Weights of a small image captioner.
Model: 13.5M parameters, 48-pixel images, encoder arch repvgg, encoder norm batchnorm, encoder activation silu, encoder widths [64, 96, 144], decoder width 384, decoder layers 6, decoder norm rmsnorm, decoder activation squared_relu.
Training: cautious_adamw at rate 0.0011, 13100 steps, batches of 256.
Rows from block 10 of the image encoder of a small image captioner, named by matrix and row number. Rows with one number belong to one channel. Each number is 128 + 24 x the weight over its row's rms, rounded and kept within 0 to 255. All counts start at 0. Numbers have three digits each.
After each channel's rows are labels from the 100 images, of 14848, where the channel reaches its highest value: "responds to" is what is common among them. Only what is clearly more common there than usual is listed. The data: rendered made-up planets.
# c3: 3x3 conv (encoder.blocks.10.c3.weight, 96x96x3x3, each kernel summed), inputs 0-95
# c1: pointwise conv (encoder.blocks.10.c1.weight, 96x96x1x1), inputs 0-95

c3.76:149136142126120107162120141120132122139109148134057144099114143108149150124085126113155112117154109128139138168110116118122127124133179140133117152123159128096153124121140156159144163151162107114050136094117174100135155120126110145073112130107139071120137082116097147114144149135156148146
c1.76:128094128159128128176083103088085152165128153157128146096128128128128128104128128139128112128084128128106158174128098128128110093173158128160128128128141155128128100170128155165153097179152146099062149128153128128145128161128128166128128128157128128157100095128101165128166128101128128128
responds to: polar caps; lava world; full

c3.67:116134123120118097136117148077128134116126088089131117125128122093128104120148136104116117091105157142117139104131077130114098110129146121105128109105103085130112116143130103105106111153121124059123154146122074118070118158138149087137165153094110131095097104135114081117097087106116091120
c1.67:082128128128128128109067088105128128128128128071128128089128128128128100128128155081091090128128178128101169128128128144128084128148128128103128128098128083099174108128128149096128098101128109128128161168128128128081149176128128128128177128128128168128128110150112091088128128156128099106
responds to: lava world

c3.66:122129147091125162039097125138123140193121106141116142131152125159126101100132120145122142129138145159134104145099133118123149139076123111154131114125130126136128111087089084117120132079152127114182107143168094131118111119119132120112146097137129175157124129142163113159123127107089108095
c1.66:153128128128098090073128128128128164189128082114128128065128128091128081157128128128128128094107128080106157103128086128128128073128128128128128128107181128161128168128128128128128128128128168128162128114128128128128128128128107086128128128128091128102092083128128128072158128128079128128
responds to: rings; ocean world

c3.6:111080131114136113129102176088146134138132094129148138109146130132145102136094107134145085127137108193123116119149072160123130102141142134127118107120149146067149140137122103114095124128154108084143129127131118118066126128140113121180122132141147150151108120159097133081118090137139070126
c1.6:128128128128165128148128128078159153128097094088167128098128103163128128128128095106128071104092128128128093098128128128148128128128128128156128078175128128128128128128111128128128167128169128128128089105128128128064128084128128128147128170128107162128088101149128128128094075156128071105
responds to: cratered rock

c3.46:102102099107129118103118140119107132156109114115112110124120101120101103094116122162039104099147130102135127071118125123128081106146082123190125120122109086120114106118088125097121114131089122111127118130111110101140120098111130124125126118092117117110089174109126114136113108065114125127
c1.46:128128128128109128147128128149128128161164090100081091157128128145128090111099145128128082128112163098128128144095128148128108128128152128171150100152085128110096091128092128128098128099128079128128128128128160147128128128128128102074096128098168152149128128147088128128080095119078170086
responds to: desert world; crescent

c3.45:106118142151123149078098136134137107112133154117123108156115128152115119072133142191087149164124121126137109156183125109120113145156066127142160152176106099129116110145124117126129144092079124119160114165155079161135121118093150135134147103145137137153101162111109136163123115112127117128
c1.45:144072157128151128128090128166151128128128151128146128167128128128094128128128101196128100128128093128153153099128128128128104128180094154128177166179128128090128097178128128128154128128128091100128128148148095128170128128128088148099128128173179157128128166128147106128128128128128153128
responds to: moons: three

c3.0:160167082167102122155114116150158132099121133151147139120109160119168132145128147130164105154117151150134111148099120137172128148123149125075128104133160143134137136131126136116121104133202172148111150169116114095114147134141180130126114165130147101106160102137114141114128147190163126143
c1.0:093128128163128096128092128128162128128128156128098128175148171091128128128128128128128128101148128128081128166128089145128128151104093092128161075128128128128092146161163128128149128128170128082128084128096094128069128128128128128128128128096128082128128128083072162128128128128128093162
responds to: cloud-covered world; full

c3.38:109123070121116096102135122103125126127135096111095095147107107077090105108158127139070129132144139083103152072164121136124131111138102148166151117132107109131104088124096151081130111115103135106132126125134113132140101127139139089129143127084117152118114157119131079159131082085127126116
c1.38:128093087128119128091128128128128128128128128128157093128128128100128128128128089128150092128091149098128147082128128150172105107128159128128153128128128168090096102149081128096128069128128128099152166100128128096128158128128095078128144092078128128161128128117166074128067148128128128128
responds to: banded gas giant

c3.89:138107065107124112118126122124123135103151083124162111111122105057134128131125092149110130123124100117110105084158083120104110072130143146116125071117122134137121135101120137105117103141112128098125130088145142098135110082098111062141085106114114091129127135122099092118123115131123109116
c1.89:113128078128150128128128128150128128085128155172128128128128128083128128149128128128128128157128095073194095107198087148128128093128148162128128128128128128128128177108100168109093099128128128128097128128128106128128128097095128108151093128128128154090105128147128128157097184128171101115
responds to: ocean world; rings

c3.27:146124140142137135097153150137165119135117122102121068139131128132139144138138154167107122137157124173106119105138142157155101131162113152181135132135027126128057100135089115124118138109136146126135122135123136131139104114133147121138132083150107147151124181125140105137109134134088121089
c1.27:112128128152128105099167175111128104166111157150167128177128099157128162128166103128128128128167128170128128128128153180101096153128128104166128160162128128128128154128128098128149093128152128106159128128144097158164128105128100090106146098163169148128128170128153092128128128098095095128
responds to: banded gas giant

c3.51:120128135105133120127145163099152114145114077113136106145148110120139114133128097128149112112119115175118149122147102190165117109140141128133142114114135123099113108141144091123067088136136112091113127120132108120084118119115090104137140156126128152138118106109091128091103089128131026140
c1.51:128128128175093128154093158128128128128077128128128128128097110128128128092128128128100128128128110166128163152161128174154149096175137128128161074159085128128103128163128128107082096103128128096090128162109128094128128107128128128151128161089128128128149128095128128102128083141170064128
responds to: moons: three

c3.75:103126107121118122096093113122121117089128103085115102149129108135090144101107147145131137128142113108107126123131137082102128133102113129123129127111101102136128035099132103107133126106101122160119094110134110116159104083111181126090143111115100122116165150072118099164132106087143107112
c1.75:073105128099090128128115078094128101128101128085095085128094128160128128128107128116139159128150147128128128128151128128128162094102128128128128128092092103128128128128108148128128128128128128128128146128158159095157128080128128128075168155147128128128168184128073080128159128080128096157
responds to: cloud-covered world

c3.82:101111137138111117134125111089095114196146122135126133093119086077103108116136073106106136128119120101103137121125118107104139090142135140140134104129145114080144117153144149138150121137127058107113132107160120121094125121116047125127108157118161109140132124121119118112109102075115104155
c1.82:069099106128095152128168148128085167191108161128128142128128156128099148082128128128128128178094128128100128107128102086092128128128166128151145154151128128102128156128128146128128128128150128128128128086162128162128128159128128128098084128090175153162128128128105128070128153092144128128
responds to: moons: three

c3.35:103162133140114092132139146105075118142136126118120096083141101103117071134114114086115125153130133080098131116143117133101121086161136156172143134079100094107105135125140142120125118138106129113068151113140128129132141140142131067104146129115102113104079137073105112111099115115116142111
c1.35:106128166142128100128151128092168128093154128128128128128128100128163069090163128128128146128128160128128161128128099108162077128156156128170093128161080128128102128089145128128103162148128128128077128109128128128128102098151128128128095158128128103094101095164154128072078150128128128128
responds to: crescent; lava world; desert world

c3.19:117164125138105132123140151093095150144148116147120138081181124109141096107136117158128121136126143118139155130115085122075110112099133132062120098137172114176161155127143097132127119108129088121094107121134115076137103143129141134104108145108161097130170073123118112089143098115107135130
c1.19:087128128155151128128128128128128148154152103169155152150128114089128085154128128128128128177128128076128128109128128098128173080085128128128097171128182088128128155128128128128175159157128099128128128128173099128167128128128143128128128128079095096128186150128128128128169128089102128128
responds to: rings

c3.90:118169136123110117129141125128132133123109104126093108108155122093135122134107126120143093160136127121092152125089116145102123100121166130101088113086136099157121069146148132142120137117174131119069128097137117108133119157133130123101101149067124063133145084088074113111125093114125119141
c1.90:106165163128128176102128128100102100153114128090128128151128147107128155147099161084128087128128128153089128128128155128128128105128163128128089172103128101098128074128128128128128128087128128107091128087100156153128128179128162128128090161093099145089144128128082165128128128111152107157
responds to: polar caps

c3.69:141071138105127099183114145115064113171122121125128110079121087134125118149122114112135117118139141126108137152143074159139107087128143143143123105105136121091141107116133174141140126166141135055114155110165128134100146142153116136144119145105135127136082134098117153113105129140111177142
c1.69:161128154128110128182094128108088128128166128128092154103109098128165097128128128142128080128172128095128128166128128174104088128159128169166128128128148093128166128128092165094173161128168143086128147128112128109128101153109101109098150128128128128128128128128091176128089128128146128128
responds to: desert world

c3.30:114151170156159162090127105140156164156110148153155158109122176145146131144116138124136115150100143178123136191097128115094133154155086138103097149166153164123120116137163094159122122104141147128114126121123119159131140119135130140139087114194162114134132146126106143118123135154080111133
c1.30:112153128099154171098128103128166128128128150128092128156169163106128158128128151128128128095128090168128152184128107156112128148099081104128128166177113128080149090094163148128143128128172105128128128143106154128090128154144088128128079099128128128172128128092146128128095128128103128128
responds to: cracked ice world; crescent

c3.63:095133131119095095109129119122099193100106079129123130102126081139104121141130108106113129117087122088112126116170097129131126078094119158082153099116148148120125115116117140111122118115096168092114163145149147099126166131147151093142142119115118122140080130140165105112101114133108181146
c1.63:100106100161096166156095128128128128128150128158128128128128128153128128170128128128154167082078128128128146128188151128128128081128148177076157128167128160155128146166128128128161128128156182128128128128087175148159128128168128150128128128128092151144093128128159128128099128155163128128
responds to: desert world; rings

c3.85:100108108107094088128121138108112126126158111107101102128102063085103117099152101155085139103122130132102121071176131130140131078139091141114178097114100123162125118105136128107116085106076146135149117141122133104138107093114123102141136104109125089131122128125121096119124088105141112140
c1.85:128128128089128170090128128128128128128106128153098139128096128128128128102173099151128128158128075128128089128128128145128128166128104154128188164128068128155095098173106128165102151163128161168168145180128160128128128128128128103150163090177128128128128168150128128144107128128128105128
responds to: banded gas giant

c3.34:090138122152151144124125151124129129123156124087125123153150128124058157089136122157096152143125112126120178121156145113147113123120117135131159126122146132167128105110137122129179144144106136149119098127138091120183125084118200122074144140144125093133118151112106107158091091104127107163
c1.34:128128090128128128165128128128128128128128108087128128128128128128128092091128095128102076150178128102128151128098128128163083128106128128128128153090107094128128128164159128128099103148150107128128128163128128128178154128152187155128128165096160077128168128107080128089128083128160091128
responds to: cloud-covered world

c3.36:134172135153108132114128088123132159191105121132105115119092137117137107125150145085145079145102167117057106127089131116094115124125072110110111099111133107133109087150116117155157129147145141110144080156141068110095133140109115114094135130124121127133122112101125107111109110118134100101
c1.36:128128164102091128128151128128128104171104128164128128145069128095102128091128096088128081128128166128084095101128128089155128128128097100128159128082083128157128128128128117128110071128107173128128100169092148092101105175128102128128128128128128128128163128128102097128128094107128128128
responds to: cracked ice world; crescent

c3.88:128201125168114088127128115102098159124112152142106156109124133118108114079129162129127129177104121129154126113130109118118143109137115099088132122146146130168144138138130131139147149134127148096172124109073148114097088123134156189112113124110159093106116063145143116138154102116108137119
c1.88:128166128128128099103128128101128147128154128179128168084077166128128160128128128128128128128087128165128128160128161128160128128177098106128128128149146128128182149161098143155087128108087128128128128128085099128128128128128097193099128146128151128128128073128162128098128170095102110128
responds to: polar caps; lava world

c3.72:094137129125117115114124141135116103110119113097162107134140079126120129101167130167049116119131125108076152110200119129138089115159117146113157099135092132157119148152134099093121115110069130126101144140161083131132106131111158100113130137148125132121098145103115110143112097115145098144
c1.72:128128153128128128128146167128099128112087128128158128128158128095128100128128099153128128068128128085128157128148151111178128128128154128160176103128128088091075128170164128128156161099128149170128128174106090128101110128151102097149128128150128163105128157084100128128084128128128128163
responds to: lava world

c3.12:090092113118065106111123113090087112185143121108146128119135081081114079096128116122131158118153113109127109098153112115109146107123128126117131094126126125105131126106145099104142117147134108124134130078174068121108120156108105110112160109100130152139142095114139105122131096083136092135
c1.12:151128166163128156100128145128128128128128128128167128150170161128128094111128128128168188128160096128171086128128128128128128128128128128128128097128161156162164099103172128107128128128154102148171112128179128128168128167128086101128128072128162152150128128128154128128128185098097128104
responds to: crescent; ocean world

c3.54:124139143134158160166117125146147102108109154133156123134138147170121152133151149157118165165152082130127144166173164099120140158138133127113155159181113150152120168139185126145122158157116135153122135147141130163147132073120143147157108137181121125116131129140136138156135187146162123140
c1.54:128170106128128177104128152161128128167083158095128128128128128128128128128128128128167105168128085095128157172128128086173099179128128128154170128109103128128100128169128109177094144150167128128128128167103128128109128091128128128154074128128128156088162128105128128128128128128128089163
responds to: rings; lava world; ocean world

c3.14:092142116134137124115123139134092132108092130126087094105132121138110137103138141181081113148125146123112146112105137118142090121134094137184125128117077090139111123136133112131120119117075142123106073137112107134138109134116125114104087136116117101110101150058080128105105106061123135116
c1.14:128128154128153157128128085102153128128128089128097095128128100128140128104111128154079095128128154096102105128128172128099128128128073128128128128101078128128081141162155161093128128140128128128128128128128089128128128128166145114092084164109093162158128128066087128128084088128093128128
responds to: cracked ice world; crescent

c3.61:102156113121111092161131133094086125122149139124151161098123088092103076130144121100121140141145113104115151135148069140073139072130145132109123118086162118138140123103144160112146150173108127128094142108143153120135130103120135125134122107103158096100090128116127134066102147120119150157
c1.61:082156128172159093128103128128128128128109111117163100095128098128128128128110128090128128187091176098148128110128128156128161084171128149147106105107082128128128164128186150156128128128107141128128152148170099128146141152128151162128128096128128101128153106128158173096103161107128128152
responds to: desert world; full

c3.79:106128123130117120139105115086098170081143085089129105131158112087120123132161115143091133111140060127128151123171096153133124108124149156092140118124154107092113110147100137116132115141092126114083135126156111135128127104131143104114130139126129070103124106105072130137082096110146099158
c1.79:128096128128128105100149128153128144128173128173128128128105128068128150128128128128128155083150128128158128128128128128128105089128092100086128103157128156169128128161153155153093128128085128095081128150161081098167156151128164128128128154128157128128147128097081128128128128099192099128
responds to: moons: three

c3.42:150171135181113159104108119152158193124105168160109158091103180137147135142136161136147092172103138134132105151117142111132101152106115115086103114113152170148152117158110126129126119110149140143149150107092144127143120129145140170152117121150126112104141121174147138117143135160112176114
c1.42:128128162170154128094085128128128128128160128103128106101069128106128088128128157128128084128128128128128128168128128080128128128085075128098128128085166128128128102168076151128128128084128128087190128088128128148128128165128165152128159128128128128128128145128100128067128128128101128128
responds to: cracked ice world; gibbous

c3.81:152083143119130112187120112120094141174138119120122123099140131126126131168096125110142110123132130128103123148115091158107101114131125144152107121127132121099141116125118234142141116180156118085116130104148177136108156122145107119121133115120125127103096143120128135117110149170115196125
c1.81:095128128128168088182128128128128103128128099128128128103096128149128159128128098128171102157154128128128128128128128167084128128164128128128092128128164163128103101103128200128128128152168143083111128128128170097128099128157128128146128168128128169109128128128086128080128093128128181170
responds to: desert world

c3.71:108128111109120116090105103144104125114119098094114126098095134102122125095168120139110125080117129115095146116148114108167098110120110135131146100135145105199132144143122094103125116118093121124123086120131121081160095147112138121119101136098146051099183152133135099156128107096145127114
c1.71:101128128144145175128084106128128101158164128084128108128128090128080128079128128179087128095128099161098128128161128128128147144128148104100128096102161128128128128149128160128128128128109128128128084159128128096128128159128165172145096159168128128128167128158076104145176128128128128160
responds to: cloud-covered world

c3.62:110108145124116099117130139090126122198124095120147100110121104127142092120120092123150099100119153164103125129103092141120134117116146116139111089115085117101108114140113136122112105153140110082141114123138104115115124165118097099127139139121137159164085073119121108076103092130097065104
c1.62:099128128128087108128128128128128104128166086128128080128128128128128128128075108128159128128128169165128101109101087128128128128128128128099128128128128128092128128128128128161128156128149128128105098156169098110128079182106128083156104110101128185128070128164128128128099105128099059102
responds to: cratered rock; rings

c3.77:101047109127122104125095156079106125132138094130143142105125072132120115148088047129130154130126082130116124117119110147127149078133142129105093101119154131064129122110138133096133123151118121107136143097141131134116127088124100091144118109120115158134105134112151114104123099133112115145
c1.77:128096128128110128128128128128128154108079103115180128128128098128128110162128128128162163128128128169128093128104128128104171128128128128159073128128128128084111128089128128162170086128128102128128128082111128191083087128093128074177128128166100128174128128128128113128128128151128128086
responds to: rings; ocean world; desert world

c3.7:114145144098100139087121116112123158138140100116108109101133094117126088097151120099123112113118129146113135126159079071090141070155144119072123081114124120146135131125138123115147153136117152090120112114134121092108129151158134117134125126127135053124162082114125107072112110124117155119
c1.7:079128155156162150128103104128128128128128128158094147154128128128128154096165128106128143105154128089128153154128093065128166128159110128087128128087128128158156128160178080128128100091101128128128102165161128104128128128128169128176128158128128171128128128128128104094128128092128173107
responds to: cloud-covered world; rings; crescent

c3.57:094121110095125091125098127094091125157170111131128122101142092116105114143135099099121167109118132100131119131150083140107147082134109142140120085114132125110151086086129143108128119144115142064144125095163156109111127141154113092148132125104136126151063126099109107112083113120099165127
c1.57:167128154128174087128148101128128091128144128152128128128128090104150128128090166107165169104155128100163150128128102172147192128099128098128161128095097128161128084095128128147150128128170097163163128104128128109128170128128154100128128128128128160101152155128128144128166171150128128128
responds to: desert world

c3.70:139150140195134130093144109151156127118107150141128145149113157129142150107136136140147138187112117149109083149101154100117151162141082108104126147150125139133135093108151108118137148082166136176138097083138090135119103119087129146077128106158145100134135156111114147134135141133114074123
c1.70:148128170161095088128094128128104128128100152155128128176128128128128152128128152102154150171146087128156128151128128128104171128149091101128128159128149128154128074128128070128107128128160128164100102088128092095128153150085087128128128128128161128175128128128128128097086128099128085128
responds to: cracked ice world

c3.55:096113138146118142120089142081120162081136115118110123126178105113141130108121109128131125127137116106098116121140075110085103104183151134092106118135140123140110102094132118088103113130100118104111149108119078131112105106133132122104134144126130094076121120089072111138138081074151123126
c1.55:128128144145155169151128083086128147128128146128128128128128128098128128128080128128128088128108176097103152177165128128092128128128128169106164128098128100128083094109128157128128128105123079128128153149072076128147166177128086128148171128102128128128128128128128128159128090128167128152
responds to: moons: three

c3.21:111161149185126139100109125117125103143136159142138122126111134146105130091143129131088130187112115147119124137113126111086119129136012122139135126137131117122114111112161113117137132127125148129107097127148074158125140129115138137103110126144130102148091177075075142129120123114142118135
c1.21:153110128128128156106128128151128074128103128154128165128128128155155128143101128149107128166087109107091163128128171128097168178152090128171128128170128128128153106161128128163128182098128128152128128128148169159128128098175128156128128128128176128128082128091128157147128128146089164128
responds to: cracked ice world

c3.31:124085181138157170124136161081142102159120142067164107127141137133143079104140103112144120114140102170107101174116097185114122117150168097135125128144111132081110118119140115133114155146155124087137130131125121142098131098108100141115113100162138124154096131127103140122125095123105100117
c1.31:157128128128128128153096128104128128128128154086108128149084097128128089086128083099173128128153093161081155112107128189128128128159186184128128168107128106081113152128128128128098100156128103128128094159165128128128128128128150128105095155149154128152092128128101159128128128128104128128
responds to: polar caps; cracked ice world

c3.49:080117132113105100114153124093109136110116059083103128155134134093103101092118131106125117131109114121154137131123087090131106094114130109089123139127095113128099124154138108117130126114138131120126082129109113091169107161140146151077145143101103130112151097095123140129100061080136132121
c1.49:092112128128109103128128113128128128079128061128128128128128128066095128100161128158128128088128156144096166100188097096128159128147128104062128128128128128128128128128086168087128128128115128128128091128128128128128128160128128128128162187128128128109128128128155128175128088128178128154
responds to: moons: three

c3.48:110166145136136160104105127137124111099154147123125109141126147095084128111148140166053125173106123103110143125176132099138105153166085133162169156184114126153124130114128104124113169119121127110125128177144116131131133102102124139136129124119128145134152157105128123206143125096145128124
c1.48:128128128128161128165128128128101154095128094088161152128128102096128157098099107155092128090128092089128100152177163173128152128128102161176128128128142128089128128128128128103128100102168128154128173109128149128128128077128128156100128128128128104176183128086160090128128128128128128128
responds to: crescent; cracked ice world

c3.20:104157102185112103124106130094108196108132158136106171112147130076129128137151134135088130163113108132119105131117107125118105103133057126083128114140144127114158132151115107099120107122100132118161110085106117091158134097116119123128143147129142069108118105119122124130124087086130137114
c1.20:128128128166077165096128128128101177160128160128086128128164152107128160150128128150128098128128102169103128128128175150128128154128089163128128177128158104128128106152157128128087076128128128154128128128128128128128101128098157171098165128128128166111158096128128103128092128128128187091
responds to: polar caps; lava world

c3.65:106123113113122114093073109115118183119118120115094126106118132120125083118101133102121107133086119102111106122098108132108107102141139120072123116151121144121081103111090125100097110148095099119120092109072116125118101098102107093106093139116128159128098115114117097138107095119090088096
c1.65:069105128128095128108075152128094152128156100112128128128128151128110128100128105085128128128128128074128107128128128102128101128179128128092098128128128128166128128128087128076089128128111128062128078128128156128152128128128128128128128094083159128164110094084128128128083099128128128087
responds to: ocean world; rings

c3.43:147153179121129171109133154144148134107138119138130133145095141152152146151138071164090153130134091148117070192179122140106137149129089131099124157176112148116129120122129151154131134123129138136176114104134134167127131095110118141131107072179141153132123148134119135157134139132101132140
c1.43:089128151128107128128128128160148209082128149105128128152128105128128128128128128128077128128099128096175128103128140128074168128158128092101128105128128128101128101161128128128102091128082128101128103128103128108099128081128099097128152099128105128128094165164128163128128157112089150164
responds to: desert world

c3.4:141150162131109149098101122143119118128128148127135127148072160129125118096130134157057120151129132144142104141118125106107087155135022128142131139154119103137124138120129116146122150102106123111135104162100090139129121071106149123100128118112142139138122181115083142159138129097137111140
c1.4:158128128116128099128128128128128173099080128128090155166079128128128159100128153128128128106128108161128128128128169128128092128148128092190128128128128080056128107128180128128128128103089128080157128128128128128128128073128107083148128160128167128118169128128154128147091128128128154141
responds to: cracked ice world; half lit

c3.39:113119121111126077141154193091111112152160095131133093123129060128086122108115097133114149109180138146115130076112119154142180105120145129174130102098088141101135119130152141117142113167141115112158133107155143118111110121107114072149126126113120127128100152106122105102123115120114131144
c1.39:149160128128128090128128152151152128128088128145163128128128103101128168167128153128157148128128100128148128111151184180128128098166128128099094163128128142077148099094128128149094128128128071128128142128157170171128167128158128089128176128128128164103097184128128104128128128104128128128
responds to: desert world

c3.84:172142123123153165115146122158171147104121139118131139166112164154202144156122157119174138120135140119131133170118172117168150176122160114102128131128112162133136141131135112145117127115186129160133123165141124133138131183156125164125148150147125154141178109156132136123139153166109139116
c1.84:165159084161150128128090128150128067111154128163107083167152173128128155128128128128128171128153128128128128128109180158168128174128128088128128162128101128128082164128128111128161128128170128128128156103111128128128128190128128128128128128169128128128114128172154106128157128164128160106
responds to: cloud-covered world

c3.1:114150163125103100096134100138118175065123095143108148087143129120152109131122139091143118130095138120112114130088102128075121120109142082035101101102140116144131117137121100148137122091121128122124126115118119126101094148127151102120127151108122144110150061118126118097134117131108141104
c1.1:106128176106128088090160128094071128078128128151128107128128149109105128115151128128111100128153144098101092128128154128128128128103162128077128128142099096128128128172128128128154159144128107095128128089153128110146067182168128079128128149098102128128158128107128102100096109128128155109
responds to: cloud-covered world; crescent

c3.10:111116113125111125109142144114150130162124122136128103102161120099165113109129105116157057095145147167118102131131107147154131104154138137142117105117122143096106119139144101095115148128161119058164126143119108088101134172152117137147100132130117144126131098155125117054109070135125092116
c1.10:128128128090172154128097157106128128128128088101151128178097157158191151128150128096103077153128128102128097150128109128169166162128128149128104082158114128128128150128128128097128104128128087150128128128128128128101156128128079154091106128159128128128128150141142128074112102128173095157
responds to: cloud-covered world

c3.17:120098069122121095170092114109152100104155154086153120146152114084083159144106120115093143122118064075129163098135140109149141157136108139121133108151123139135127157161117098109127134158116099137115114150133134121139126146106112161101116145148127083124135104133123101160148100127156084147
c1.17:154086093128141153166104105096090128163128179128128128128128152156097128128128128176128101159098083102157128128128159128128128172089128128128104128158087128099147152128128099092161128128128128188128128128158128128153128082128128161128086128128152128144128086128156080128128106128128087158
responds to: polar caps